From a checkpoint of a small sound classifier.
Training: 13000 steps, batches of 128, held-out accuracy 95%.
Data: trained on notes from a synthesiser with random patches, 78125 training examples.
Rows from block 4, named by matrix and row number. Each number is 200 + 30 x the weight over its row's rms, rounded and kept within 0 to 999. All counts start at 0. After the name is the row's rms in percent of the matrix's.
# conv: width-3 conv, dilation 3 (model.blocks.4.conv.weight, 384x384x3), inputs 210-244, a 3 kernel for each
conv.47,092,176,166,186,182,205,163,179,196,179,240,213,174,259,183,196,188,172,191,202,218,195,177,197,220,197,209,234,189,204,207,169,178,132,216,233,195,176,190,263,209,247,219,203,174,263,195,212,178,179,225,158,147,199,235,202,177,212,217,185,201,231,136,177,224,165,196,199,216,174,157,151,250,205,229,169,215,235,195,238,260,214,260,210,233,173,221,270,202,189,192,233,243,155,217,213,158,222,212,181,185,176,179,206,188,205
conv.48,123,216,192,179,229,229,172,223,198,154,177,244,227,130,159,273,236,199,152,235,197,166,244,181,171,174,192,230,169,186,213,241,198,161,219,197,193,197,188,217,154,213,244,194,174,240,231,191,172,196,208,203,224,183,193,240,238,139,195,191,239,190,185,197,241,221,189,151,259,199,192,189,186,168,238,156,174,205,253,210,196,202,220,204,200,196,215,169,136,215,265,182,202,216,203,175,242,183,247,181,232,210,165,228,194,198
conv.49,098,207,209,189,286,196,124,220,205,210,214,229,150,185,216,225,142,214,244,214,165,211,205,234,181,202,195,228,230,181,232,168,222,222,225,156,169,180,217,204,192,205,214,209,244,158,154,188,211,221,197,151,232,192,174,92,214,237,212,175,214,193,145,193,137,174,209,239,175,171,171,248,217,224,154,238,160,198,218,219,221,127,212,212,152,182,187,207,208,185,205,232,207,193,177,215,250,141,151,267,243,171,189,198,143,233
conv.50,093,190,179,221,164,224,201,178,193,225,201,218,266,200,221,190,177,174,247,198,188,172,192,167,207,160,162,200,190,159,213,193,184,229,206,264,180,217,245,196,214,200,199,199,187,249,242,172,230,162,190,178,208,201,214,198,241,217,181,247,169,197,219,188,184,219,208,206,212,189,177,191,188,180,161,183,208,210,208,237,260,178,200,209,156,141,202,254,156,189,196,169,205,221,183,186,197,229,208,158,172,202,165,197,207,163
conv.51,107,204,259,154,245,216,154,182,204,226,203,228,161,233,226,170,145,208,256,246,156,225,238,167,175,185,191,166,186,224,217,177,208,225,183,211,230,220,218,219,174,186,185,165,205,194,193,182,177,279,214,129,235,158,197,99,237,245,183,213,234,207,178,196,204,180,198,194,188,188,181,222,210,168,225,235,235,242,114,227,163,207,226,166,211,162,213,255,264,192,168,184,214,187,202,180,210,184,190,164,226,201,161,217,196,166
conv.52,099,178,213,199,199,173,198,222,229,204,220,164,225,229,216,199,204,164,238,205,209,230,216,204,220,223,190,242,284,242,140,162,237,240,188,220,188,201,203,241,176,178,161,242,167,225,166,238,217,223,238,201,223,220,275,242,207,160,161,175,218,238,207,213,209,195,186,182,207,208,227,192,162,251,277,229,174,252,207,163,227,150,197,251,156,180,222,234,147,210,237,190,212,200,182,197,147,154,233,189,194,237,186,209,153,268
conv.53,092,158,187,163,186,174,231,171,217,212,171,226,199,155,197,184,190,211,179,232,207,190,216,201,231,187,153,203,212,237,161,176,181,191,241,223,222,120,256,223,203,182,193,256,183,202,204,187,201,188,183,161,182,178,163,200,181,217,172,165,211,209,224,206,227,233,205,229,193,172,206,212,202,254,227,201,230,174,217,224,177,175,208,176,158,207,240,201,176,237,240,236,201,212,177,171,139,211,191,211,265,175,231,171,184,191
conv.54,100,169,206,183,158,175,298,207,165,192,205,138,213,185,213,237,166,268,179,192,227,186,191,193,180,213,190,223,205,195,154,209,198,224,177,177,221,222,196,176,201,226,174,140,209,229,168,210,258,178,212,223,212,236,180,177,89,288,191,205,209,192,241,152,102,254,227,146,250,242,170,158,226,186,185,192,232,173,152,192,149,231,217,199,192,194,232,156,170,206,213,187,216,201,210,191,225,208,222,214,159,226,230,165,219,262
conv.55,095,179,150,213,274,214,173,173,217,176,178,206,209,228,202,190,223,246,168,203,229,203,188,211,212,195,195,204,197,210,286,195,195,225,203,216,207,166,196,181,204,184,230,221,208,219,206,210,193,207,215,219,172,153,180,179,223,205,196,181,194,196,176,141,217,196,222,170,181,152,185,194,164,240,209,150,200,246,200,157,229,241,178,191,170,250,199,179,200,221,211,185,200,177,218,218,178,210,250,214,182,229,162,161,280,198
conv.56,104,251,159,223,233,222,172,201,165,221,208,246,155,241,227,181,197,187,214,195,156,243,174,238,204,190,176,216,227,212,166,155,265,176,177,249,168,191,222,161,172,151,223,217,241,160,219,158,168,223,200,181,215,184,190,164,245,191,247,195,182,222,209,231,187,187,200,219,182,106,220,150,236,235,224,185,216,204,217,244,183,200,234,204,151,206,212,169,201,188,194,203,216,191,231,173,206,162,199,184,217,185,211,197,150,195
conv.57,118,205,198,179,159,199,255,217,167,224,122,229,227,178,159,234,249,195,170,184,197,212,237,193,134,199,183,222,167,174,252,207,223,156,152,184,213,252,195,142,215,197,236,223,189,174,198,166,224,226,242,173,179,232,200,192,243,168,170,236,170,168,170,189,199,221,175,187,203,206,178,203,190,221,138,264,223,163,195,162,205,263,257,197,188,233,230,134,217,191,190,205,219,194,200,228,172,195,160,220,158,193,238,219,218,165
conv.58,111,210,234,153,186,187,252,189,215,184,221,161,203,174,214,218,209,226,180,188,218,215,168,225,229,192,176,252,192,150,266,198,197,201,186,246,183,194,187,202,187,235,185,187,168,235,175,187,282,175,191,220,196,204,191,201,208,169,134,215,253,184,181,189,204,141,240,177,207,247,234,213,152,230,177,157,181,214,223,167,230,186,234,174,184,140,300,164,159,202,172,130,179,193,214,220,208,197,179,179,190,216,162,210,166,252
conv.59,102,152,203,252,224,208,160,177,187,208,259,182,178,176,197,221,205,183,250,208,179,233,196,263,207,193,222,176,211,178,201,89,198,303,200,202,226,142,263,234,211,199,169,203,182,235,202,182,217,210,252,202,205,166,227,171,178,251,165,231,203,156,167,234,171,272,169,233,211,245,168,183,183,195,205,208,169,245,216,171,209,196,228,184,102,170,221,223,183,223,197,141,174,224,196,213,153,180,183,211,170,287,193,158,204,202
conv.60,091,222,210,218,208,210,152,200,202,177,176,206,207,213,219,170,143,179,223,155,162,262,173,186,296,220,195,228,250,203,165,219,229,209,166,235,178,221,168,208,255,217,186,243,197,163,218,165,205,190,173,209,220,230,182,178,207,182,172,266,175,198,259,172,258,165,218,264,211,181,188,202,179,159,126,187,161,195,222,205,208,197,210,250,176,236,185,212,242,187,202,206,234,228,182,152,205,209,235,242,221,221,149,237,213,200
conv.61,094,170,179,154,206,171,222,209,251,160,225,245,212,167,201,228,180,288,181,178,173,164,174,252,224,219,176,187,230,246,223,141,196,179,191,199,185,243,206,156,172,173,175,236,188,183,186,304,181,240,147,199,164,159,228,202,228,175,262,177,203,199,217,167,176,242,204,143,171,219,175,234,225,145,251,197,218,174,198,197,236,192,210,214,174,232,194,181,201,195,159,238,185,241,141,191,148,200,158,179,200,217,167,231,192,190
conv.62,104,191,199,209,240,189,153,153,162,237,263,212,131,216,167,199,182,237,214,188,180,190,212,189,212,190,202,184,237,159,205,188,172,243,213,191,202,200,200,186,181,189,205,191,177,252,164,186,219,198,185,239,234,164,163,175,199,236,166,193,221,201,149,237,200,195,213,240,146,238,202,199,177,193,181,223,246,185,155,197,205,227,200,178,192,228,178,175,219,223,193,211,236,159,207,190,201,180,212,202,158,239,230,202,156,244
conv.63,102,244,183,179,194,193,248,148,214,226,243,218,185,192,175,237,254,252,133,238,174,201,170,212,169,155,171,232,171,179,206,225,180,184,203,207,189,195,216,206,236,217,164,219,230,179,202,224,175,133,182,205,179,186,248,236,178,214,213,194,194,226,198,191,218,201,170,231,177,206,179,198,193,226,233,169,118,232,223,237,257,146,191,180,233,164,233,214,180,235,183,159,196,209,175,182,199,183,174,256,275,194,111,223,189,146
conv.64,096,204,181,199,133,160,208,260,178,187,151,186,229,212,177,186,192,169,209,240,136,219,154,153,245,189,202,225,151,230,183,155,203,165,194,191,242,187,162,242,172,194,198,203,195,233,213,171,195,194,152,179,189,256,183,213,259,169,197,231,175,127,169,240,193,163,209,218,209,203,258,228,221,262,209,118,169,201,163,135,148,284,190,270,148,186,228,161,214,168,224,199,182,192,240,210,225,208,204,182,185,187,233,213,175,198
conv.65,094,236,188,226,171,233,199,219,144,189,212,223,202,213,139,242,189,165,191,226,191,216,238,228,121,162,204,237,197,204,197,274,167,148,182,234,160,191,217,176,193,177,240,251,222,234,215,192,181,211,153,221,180,231,158,206,218,188,227,235,160,254,153,223,166,214,233,217,212,234,174,178,180,246,212,198,216,187,207,253,215,172,210,159,226,146,185,265,243,195,193,216,186,210,219,190,242,185,187,202,161,174,228,223,220,197
conv.66,102,228,197,160,220,181,184,192,179,183,237,192,192,214,245,196,132,252,193,203,210,155,206,199,139,186,175,187,168,227,250,184,243,191,237,213,153,201,209,183,196,186,198,232,223,186,206,215,178,221,239,200,220,193,236,209,182,208,137,216,222,200,242,145,205,164,212,197,159,213,191,164,193,265,187,163,162,202,180,220,209,199,213,193,200,185,233,218,158,205,253,228,185,210,169,217,227,188,223,229,205,217,161,146,155,216
conv.67,106,178,257,129,216,214,184,244,206,163,242,170,167,157,234,234,205,197,129,190,186,201,190,174,215,248,161,191,230,163,187,208,228,204,240,163,207,159,216,212,199,235,179,223,216,170,207,206,155,184,171,240,167,189,236,266,192,146,199,213,197,208,193,184,223,222,181,187,185,224,221,245,133,235,165,205,167,219,170,210,221,204,172,201,208,186,162,198,168,240,198,226,191,200,200,202,195,202,193,244,242,193,120,233,169,189
conv.68,090,163,194,234,186,205,201,183,152,212,201,263,164,235,233,173,210,222,195,250,234,177,225,252,182,210,215,156,218,163,193,240,233,186,214,225,233,228,200,177,191,210,182,197,211,207,195,156,218,190,192,199,210,178,173,221,209,171,199,186,216,193,224,175,180,180,192,250,218,213,174,207,204,249,131,190,231,202,163,231,241,211,191,204,189,225,165,145,170,178,206,292,169,213,204,173,219,211,217,201,202,128,195,229,205,140
conv.69,098,214,209,242,176,211,261,258,149,192,152,243,169,230,193,232,214,190,181,221,170,171,205,88,188,164,199,203,192,203,183,216,174,197,201,240,178,182,215,225,229,195,229,272,176,153,145,196,212,254,182,234,178,241,201,264,199,130,211,175,193,212,233,156,196,178,230,231,200,200,206,255,137,162,189,217,185,192,154,176,210,179,238,172,203,213,183,217,233,176,195,174,231,162,154,166,219,168,257,153,257,158,174,197,156,193
conv.70,101,191,257,157,229,213,195,268,147,173,219,204,150,218,185,171,219,226,147,156,179,246,169,215,193,114,249,155,192,206,177,187,190,220,181,219,170,211,172,208,178,219,172,184,198,231,175,241,193,220,174,261,184,212,218,216,198,180,181,209,233,213,180,167,223,209,196,192,229,226,143,223,204,229,182,196,187,228,196,269,169,176,171,219,187,173,171,217,179,183,218,219,225,185,188,180,251,207,206,186,232,218,162,180,213,217
conv.71,115,170,261,199,226,225,131,181,180,266,179,223,164,201,206,207,152,251,216,240,218,171,203,225,200,184,214,166,216,166,218,204,191,194,256,172,148,202,183,235,230,204,204,195,236,154,218,216,178,221,209,191,196,192,184,206,211,201,208,256,216,203,204,217,221,214,163,184,224,218,206,168,204,187,238,206,181,165,208,221,214,195,253,165,190,164,190,244,230,164,164,189,188,218,190,195,210,161,232,201,206,188,188,205,215,199
conv.72,096,180,204,235,177,238,199,204,280,268,188,220,176,214,203,206,221,172,182,227,182,160,195,165,193,203,228,233,222,229,169,221,209,214,203,205,157,162,184,243,216,203,169,202,229,173,204,114,235,239,210,183,188,204,243,185,199,209,122,138,221,263,249,296,217,191,233,175,189,206,218,210,212,187,136,217,202,218,198,210,140,206,192,255,205,173,279,233,232,217,180,243,163,167,191,249,238,244,186,182,154,201,227,232,175,215
conv.73,099,285,216,132,254,179,243,235,257,146,214,189,233,184,205,179,197,197,207,212,154,218,199,200,151,221,210,213,221,228,205,213,218,211,261,210,155,210,204,211,250,158,217,168,211,207,161,228,189,239,190,178,177,190,194,199,188,225,204,194,130,200,250,171,226,192,165,161,224,221,225,237,185,152,280,206,204,196,182,160,247,195,180,182,188,234,191,163,156,216,207,267,191,232,224,186,201,151,218,177,244,215,178,229,191,178
conv.74,089,137,190,210,215,155,186,155,199,162,228,203,187,191,217,248,256,243,204,173,228,223,253,252,239,172,165,227,225,264,225,171,223,222,190,265,147,169,150,141,185,214,218,242,219,195,194,216,171,216,207,202,189,119,188,189,169,186,188,143,211,223,213,151,197,205,214,184,244,170,170,194,165,206,213,207,259,211,190,222,219,231,232,212,211,216,184,166,201,195,190,146,187,182,150,213,190,208,191,210,290,203,232,213,198,242
conv.75,129,197,219,190,242,218,149,183,184,198,168,211,213,200,189,246,187,206,215,237,158,192,205,234,188,209,241,184,191,211,202,173,231,206,214,187,218,175,221,200,183,173,219,180,240,196,174,185,210,247,181,174,210,160,218,209,174,202,200,173,246,184,194,202,187,205,199,177,183,216,223,168,200,187,192,236,203,221,156,186,205,222,220,199,180,231,211,197,192,213,196,210,196,164,230,185,186,233,199,174,222,195,182,179,210,185
conv.76,109,210,132,260,239,237,153,216,169,188,194,249,199,257,233,165,144,169,189,176,193,219,181,207,294,196,206,233,180,215,258,192,204,188,243,222,118,203,173,216,171,156,211,204,155,193,224,133,174,229,220,176,158,209,249,215,180,132,197,222,246,229,169,195,260,209,152,233,182,168,227,184,225,186,176,269,163,218,239,241,185,140,219,117,178,159,196,210,217,206,159,168,153,264,204,209,180,209,168,208,188,175,206,216,186,232
conv.77,099,183,176,239,159,212,149,247,226,171,161,190,177,251,193,264,245,161,157,245,187,155,252,199,158,190,245,170,231,241,156,232,128,163,195,228,189,194,192,196,165,222,179,205,198,234,164,178,249,212,197,261,193,188,229,187,214,227,212,214,164,209,236,224,192,189,217,160,196,154,177,212,187,234,181,230,208,202,186,239,222,148,225,241,143,246,185,207,231,246,185,206,205,228,245,175,251,182,209,222,226,186,208,180,169,223
conv.78,106,240,184,141,199,175,219,224,164,222,193,235,204,176,226,232,206,159,225,215,160,199,209,155,202,199,238,146,220,211,221,189,190,194,244,192,146,176,164,185,202,201,206,203,180,201,229,219,161,178,210,214,226,175,166,231,199,178,182,176,220,181,169,233,159,202,175,181,134,241,237,156,207,211,193,218,210,211,184,142,165,262,189,224,220,211,191,202,166,157,272,204,173,229,214,193,204,256,185,151,192,180,248,207,170,169
conv.79,118,157,194,242,124,206,223,183,191,241,177,270,177,224,181,191,252,148,201,196,249,115,195,225,147,190,261,189,122,248,221,170,206,186,167,222,179,190,178,253,206,219,175,213,145,222,167,209,211,172,185,205,184,174,251,188,224,189,188,151,257,219,188,184,185,158,275,147,161,270,190,197,194,187,187,212,172,189,167,179,186,194,231,172,195,220,234,219,164,240,177,169,242,197,244,163,160,131,216,266,161,201,207,187,179,221
conv.80,092,220,183,165,216,176,201,228,204,205,192,163,183,263,209,232,173,229,208,193,205,202,210,211,218,130,166,190,240,185,233,217,194,149,202,165,218,172,177,205,191,204,257,231,226,179,152,208,175,271,235,185,202,181,171,192,217,222,193,161,163,223,214,188,194,223,242,201,205,184,211,162,131,171,202,157,170,216,226,192,199,216,156,237,190,221,213,194,228,161,218,172,210,185,190,222,199,176,222,228,206,229,156,220,234,164
conv.81,098,141,188,198,195,157,188,211,156,254,255,216,187,175,144,230,200,163,193,200,181,254,202,189,177,188,212,205,186,254,205,155,175,210,201,168,227,190,234,196,181,199,163,169,230,242,207,238,186,201,222,189,167,217,212,172,216,196,183,209,199,198,193,203,215,216,180,157,178,270,146,173,244,154,233,160,199,178,210,172,205,228,186,233,183,200,232,174,175,161,200,184,201,243,196,170,232,199,240,237,190,234,189,197,226,177
conv.82,128,190,181,218,165,237,191,187,217,174,219,178,195,169,188,242,155,215,201,181,167,241,170,164,247,200,184,207,213,188,173,256,153,183,203,186,219,185,243,185,200,177,182,209,211,197,196,230,185,277,211,128,167,168,230,191,182,222,251,183,168,198,200,180,232,203,176,267,227,126,193,177,195,210,216,174,220,159,233,143,238,225,216,178,180,193,224,205,132,234,256,170,186,185,169,193,216,208,173,231,175,235,204,238,211,162
conv.83,094,154,196,200,198,219,285,171,218,217,176,261,195,207,248,204,182,187,164,194,203,203,132,188,154,233,189,195,189,211,147,247,196,170,216,193,195,200,184,184,238,203,225,194,185,204,161,198,183,195,176,230,225,175,210,188,187,192,201,269,175,197,239,210,195,193,219,227,186,222,197,171,236,206,226,208,203,207,179,212,204,194,202,255,212,180,245,169,227,178,168,258,140,204,202,194,226,269,145,164,179,201,156,161,221,191
conv.84,106,213,182,205,262,167,208,218,202,187,155,205,186,228,150,242,197,153,233,235,156,224,193,195,199,240,181,244,216,199,194,242,242,150,268,167,175,165,196,137,205,191,228,191,215,218,191,194,189,229,185,170,210,205,181,192,224,178,176,182,194,194,242,163,218,209,191,170,240,191,141,189,188,185,214,190,224,227,198,148,213,243,195,216,226,182,204,195,165,201,189,166,194,187,203,161,231,231,182,198,191,163,228,186,230,191
conv.85,103,183,217,222,234,190,181,232,171,151,168,144,270,192,183,265,216,181,189,242,185,159,233,193,168,210,180,171,157,189,210,272,199,166,269,219,183,220,227,207,220,198,215,169,186,251,201,214,150,186,189,201,253,208,180,248,205,188,226,231,170,232,169,144,230,179,189,231,250,170,171,186,232,181,207,178,168,203,220,215,191,213,201,225,247,213,210,217,226,226,162,168,247,173,198,202,213,212,202,206,204,156,173,249,224,128
conv.86,088,238,210,170,244,210,152,258,168,152,192,206,195,197,255,151,181,157,227,203,224,229,194,190,239,236,243,192,226,170,187,202,204,249,231,196,186,192,186,238,178,221,209,145,223,226,259,179,163,169,175,167,191,151,208,235,168,210,180,146,166,203,264,158,172,179,204,114,204,172,142,198,247,195,210,194,232,260,279,195,235,165,204,195,237,227,161,261,217,178,256,185,193,181,124,213,229,199,258,214,146,243,155,208,164,182
conv.87,099,191,261,163,215,113,250,231,229,113,144,239,160,223,160,199,184,202,191,225,174,226,199,210,170,218,215,239,228,152,179,183,189,242,201,224,156,187,181,177,175,193,168,226,216,188,251,179,210,219,232,152,203,195,241,153,177,211,187,167,240,191,158,245,234,177,217,241,204,247,197,200,187,235,169,160,238,174,165,206,199,197,192,270,143,204,190,212,202,158,204,190,246,125,205,209,178,221,235,185,204,221,150,211,184,259
conv.88,090,182,205,157,199,258,219,176,212,186,228,222,190,171,189,201,222,191,235,221,181,181,218,248,206,161,234,178,191,226,253,181,231,188,199,180,162,175,169,227,230,270,185,175,197,186,211,175,267,207,219,220,223,205,191,216,237,232,249,192,248,177,176,166,181,184,214,204,205,189,163,258,177,196,215,204,184,190,181,194,240,250,175,264,166,182,215,235,201,217,215,213,256,290,211,195,211,205,168,208,202,232,193,206,196,199
conv.89,094,207,221,195,220,206,168,157,225,201,182,129,258,233,239,163,211,188,168,199,246,213,206,224,162,186,232,199,230,156,145,184,216,213,184,209,263,199,203,191,214,229,218,183,182,243,221,190,158,226,226,205,191,215,210,138,260,155,183,204,188,195,179,187,218,162,194,175,185,179,195,229,188,223,150,172,145,241,178,173,242,128,155,171,212,170,194,169,191,239,227,124,221,203,232,186,201,181,161,203,172,233,206,225,201,161
conv.90,100,219,206,168,183,220,196,186,230,219,177,224,250,173,213,195,241,190,194,209,207,204,163,192,235,196,217,206,163,206,209,193,206,183,188,186,216,180,282,218,232,182,230,165,203,238,198,213,230,165,192,214,161,234,197,194,216,178,159,241,227,192,196,195,184,156,239,170,206,224,216,172,154,232,240,166,209,268,177,173,216,259,191,205,209,220,220,168,149,199,220,201,243,194,177,185,209,249,197,207,181,206,200,219,178,179
conv.91,097,193,241,168,169,256,186,269,230,132,155,222,210,183,205,203,194,258,146,249,161,150,167,217,222,207,233,152,223,164,185,190,229,133,174,252,122,235,192,161,179,155,195,210,275,168,222,161,195,184,147,239,228,248,123,202,247,180,227,171,195,165,211,189,175,224,168,220,196,178,232,181,179,198,199,185,180,253,146,148,211,201,199,189,210,225,182,188,163,193,202,180,236,159,260,160,228,203,229,179,193,212,210,160,185,174
conv.92,106,205,173,206,181,268,187,236,157,189,167,240,194,226,244,180,202,169,210,187,186,167,176,225,191,203,183,177,214,209,179,194,188,239,233,150,231,178,233,191,211,206,231,203,237,157,192,209,196,199,191,249,262,189,168,240,211,137,184,178,231,168,180,195,192,225,206,208,148,208,198,175,217,218,191,196,195,175,225,174,228,168,170,201,186,227,222,161,162,226,205,187,187,164,220,160,207,237,197,172,196,210,229,207,201,216
conv.93,094,196,208,184,205,206,219,190,250,184,198,198,263,239,179,176,234,240,205,239,186,208,228,180,166,228,280,170,178,182,176,194,186,215,214,213,232,212,203,221,181,268,205,189,231,194,212,226,209,232,188,241,173,239,218,215,221,199,174,231,180,256,157,166,219,199,232,226,217,189,207,200,197,134,229,218,191,165,162,156,176,214,274,165,216,218,183,166,176,177,178,209,160,97,189,158,216,179,245,186,196,182,209,208,214,189
conv.94,096,197,215,197,180,161,213,194,191,236,173,216,223,214,194,164,227,240,155,167,209,234,194,205,199,243,170,216,173,169,190,194,213,249,179,164,240,170,248,199,230,193,183,197,191,210,208,274,140,154,234,184,197,157,198,193,184,199,150,202,267,177,170,237,168,225,200,173,192,198,277,203,211,215,194,227,166,191,255,196,246,185,228,223,233,199,212,180,191,213,165,224,180,178,159,239,182,201,206,173,236,172,224,235,155,226
conv.95,098,231,228,163,182,273,146,201,184,163,187,198,216,190,212,147,210,186,197,197,221,234,178,128,234,179,227,209,208,229,113,218,184,161,209,219,159,217,233,171,215,171,177,198,187,209,174,161,197,165,219,237,187,232,173,210,197,177,201,229,143,198,175,204,191,239,179,208,185,200,156,196,232,177,211,157,154,189,216,203,193,197,207,238,205,173,225,180,182,223,205,211,193,193,240,152,218,236,195,206,173,193,159,206,162,189
conv.96,103,202,188,201,186,185,166,183,203,202,165,239,210,256,187,196,196,168,240,221,216,203,258,237,138,208,170,173,158,212,191,200,206,243,221,238,157,183,218,216,190,206,172,199,206,197,181,188,228,226,210,177,227,212,156,178,261,148,160,201,226,191,218,197,211,154,211,246,164,183,171,212,175,161,156,211,224,228,156,262,209,180,164,214,218,234,201,225,236,193,150,241,206,191,207,200,200,210,206,243,257,210,190,178,194,231
conv.97,099,166,210,196,202,150,201,232,171,207,195,225,237,215,202,234,224,254,172,207,201,197,176,150,223,174,164,235,147,263,236,236,284,143,204,178,204,162,190,191,207,193,250,189,158,220,218,198,175,213,209,182,203,140,170,184,181,211,191,136,190,191,162,193,223,171,214,247,196,131,175,183,201,140,166,204,238,140,244,199,252,232,178,224,210,185,231,187,137,210,214,147,168,219,151,234,198,202,194,186,207,185,213,220,175,193
conv.98,105,251,179,246,159,258,176,220,193,136,183,204,196,193,233,189,227,248,134,225,157,183,221,237,162,197,165,217,216,196,192,236,197,173,219,233,198,211,177,191,196,194,187,215,219,164,189,226,170,228,223,173,201,237,157,199,209,149,171,219,181,135,230,215,157,174,240,228,182,204,235,173,208,221,202,198,175,153,265,197,193,198,172,170,198,259,170,163,244,203,165,179,197,184,196,206,181,185,203,201,197,228,249,144,230,200
conv.99,102,171,211,210,200,171,232,170,277,208,183,181,228,189,183,188,173,201,210,126,223,188,227,195,190,190,196,234,167,245,205,196,223,158,215,223,222,170,157,227,203,201,175,196,211,164,214,233,203,241,168,218,208,187,194,204,159,232,151,200,217,194,266,112,175,201,205,208,226,205,258,196,151,226,179,188,184,244,190,184,217,180,194,278,142,167,215,189,220,239,144,233,163,160,165,239,213,177,223,218,198,203,185,193,212,168
conv.100,117,210,151,257,172,266,173,172,160,230,209,232,205,227,143,219,205,244,140,233,200,157,192,216,184,192,177,176,166,181,221,225,205,174,208,220,216,202,253,179,196,171,227,232,210,199,187,175,246,224,148,237,249,231,149,224,175,224,220,133,238,160,202,207,179,161,223,247,223,173,211,207,169,167,219,208,190,202,185,205,208,208,199,179,181,201,191,155,259,171,178,183,123,250,258,231,170,246,181,194,169,147,204,157,192,216
conv.101,089,184,211,225,210,260,221,220,154,212,221,276,211,178,138,153,173,187,208,171,126,126,245,191,210,183,216,198,250,247,241,142,163,225,184,223,204,213,206,181,183,198,163,220,192,192,249,234,181,161,165,176,170,238,219,179,202,265,238,189,213,212,159,210,262,224,162,232,237,214,180,220,223,183,182,258,150,152,213,205,179,173,217,214,219,191,255,200,190,137,174,225,233,280,175,189,183,183,173,194,177,189,217,197,180,196
conv.102,095,170,210,241,209,172,220,239,190,197,176,191,191,156,272,163,126,249,221,149,213,222,215,210,251,144,216,241,198,238,226,210,198,155,238,196,163,205,205,219,149,203,235,142,183,178,174,213,222,198,232,229,224,187,173,218,161,206,221,166,195,246,152,143,206,219,193,149,219,171,216,151,207,199,214,200,215,236,182,206,201,224,224,225,214,241,251,196,166,182,208,210,218,273,189,235,159,209,158,188,132,240,244,222,216,226
conv.103,094,176,208,264,214,191,195,215,193,180,255,166,161,227,242,170,222,181,161,226,181,215,208,182,139,205,213,200,171,194,185,218,169,184,165,218,181,214,264,182,213,241,234,195,184,139,201,184,150,176,130,173,245,181,202,184,219,180,187,232,197,219,214,235,231,175,168,212,207,216,197,198,174,168,202,191,170,239,174,163,220,153,185,204,241,165,211,215,190,156,213,223,210,181,200,212,220,172,135,172,181,182,206,181,128,214
conv.104,104,204,185,211,204,169,190,197,237,155,152,181,223,223,194,172,209,240,192,168,156,245,229,178,236,187,175,186,177,170,245,184,224,188,238,177,179,209,195,186,192,156,221,136,173,234,173,219,187,157,240,197,236,168,211,195,202,195,143,188,280,240,214,201,253,211,167,227,237,211,259,187,179,204,178,222,222,174,241,175,214,183,219,211,205,148,225,217,201,155,223,248,168,168,212,204,167,201,198,155,200,199,187,217,166,234
conv.105,089,217,212,173,177,162,174,219,192,176,213,233,206,114,195,197,194,185,229,206,268,135,195,277,181,235,225,183,209,194,191,177,206,179,192,191,224,263,166,196,217,243,227,189,179,208,179,205,191,172,212,213,185,155,182,188,198,192,159,235,216,149,161,208,135,179,230,209,241,211,149,187,149,209,205,233,272,244,206,222,220,178,197,262,195,213,212,202,109,151,214,178,216,211,159,193,160,235,174,251,244,163,192,215,226,190
conv.106,097,140,213,229,222,196,174,268,188,165,203,207,173,210,173,186,278,166,203,179,210,179,166,179,182,264,194,154,173,205,158,151,195,209,199,228,179,215,174,277,188,194,203,185,164,231,201,230,172,179,200,219,165,254,206,202,207,170,235,153,192,245,202,149,193,227,231,143,263,143,202,193,252,227,178,183,198,220,218,177,183,198,237,216,192,204,161,235,181,196,236,224,238,150,250,209,220,198,206,190,198,184,210,243,207,202
conv.107,097,183,143,184,222,218,152,245,188,210,243,197,253,182,211,221,176,202,212,208,233,168,171,218,154,123,226,161,177,239,223,230,249,179,139,277,192,255,157,255,189,241,161,217,217,229,245,204,194,201,176,198,210,181,225,219,222,192,188,215,170,190,176,216,219,159,242,206,192,253,194,215,185,248,190,205,174,239,214,216,170,218,190,208,144,222,176,238,182,235,196,187,230,199,175,221,181,169,200,225,218,213,185,201,130,205
conv.108,089,184,222,162,225,188,210,240,145,193,202,229,207,211,201,148,172,163,199,267,192,165,209,184,216,271,181,174,229,186,201,158,231,135,217,211,193,217,142,234,210,210,156,185,163,259,199,234,132,233,195,223,125,198,190,229,161,215,188,219,183,158,174,219,219,219,211,157,183,198,212,171,215,159,210,159,246,203,189,186,233,261,148,215,196,174,182,209,240,181,219,201,192,152,190,140,231,144,196,205,169,191,166,201,233,168
conv.109,102,164,228,221,186,233,173,236,199,210,170,221,198,196,178,211,213,199,159,170,195,241,191,233,188,190,177,195,172,232,234,215,229,146,233,204,192,189,178,211,185,216,139,233,207,166,217,220,142,192,187,247,178,214,260,237,211,163,187,203,222,237,191,227,300,136,147,225,219,205,172,201,168,221,181,200,213,186,191,213,196,208,241,179,212,164,146,216,163,256,213,227,199,198,185,228,228,183,185,167,272,202,151,206,202,208
conv.110,114,237,158,181,194,185,199,160,244,251,209,215,198,197,192,189,156,214,203,219,200,169,175,219,220,181,151,192,189,224,166,194,224,186,191,222,179,180,209,248,227,174,204,194,279,166,219,212,165,203,230,176,267,180,157,171,212,233,201,212,159,207,225,214,213,182,229,190,146,228,206,203,168,157,231,197,168,244,203,193,180,178,233,198,181,192,204,191,151,271,153,162,195,171,217,233,157,218,129,201,177,261,213,205,236,226
conv.111,091,230,165,145,182,177,280,185,206,240,179,216,216,208,164,203,246,213,141,257,188,219,144,220,228,175,184,213,256,215,162,254,191,204,191,196,185,240,200,193,158,187,224,154,194,180,221,207,163,193,219,169,222,220,226,226,159,209,159,165,177,222,154,226,177,187,252,222,192,159,211,207,206,245,183,173,161,190,162,221,195,190,223,246,174,229,156,187,178,222,221,172,179,126,215,178,203,232,204,151,181,185,235,190,154,212
conv.112,099,171,197,231,254,204,143,222,184,186,232,219,187,214,159,201,206,186,162,209,228,173,185,189,204,217,180,199,167,255,185,213,234,184,173,232,160,226,194,193,109,238,215,201,238,175,188,260,171,253,168,151,193,195,187,210,200,196,205,188,194,226,218,186,209,159,203,172,251,124,186,255,204,234,229,164,205,229,177,174,210,222,165,220,190,148,189,235,219,193,213,228,191,192,168,261,189,172,170,202,235,177,213,187,171,154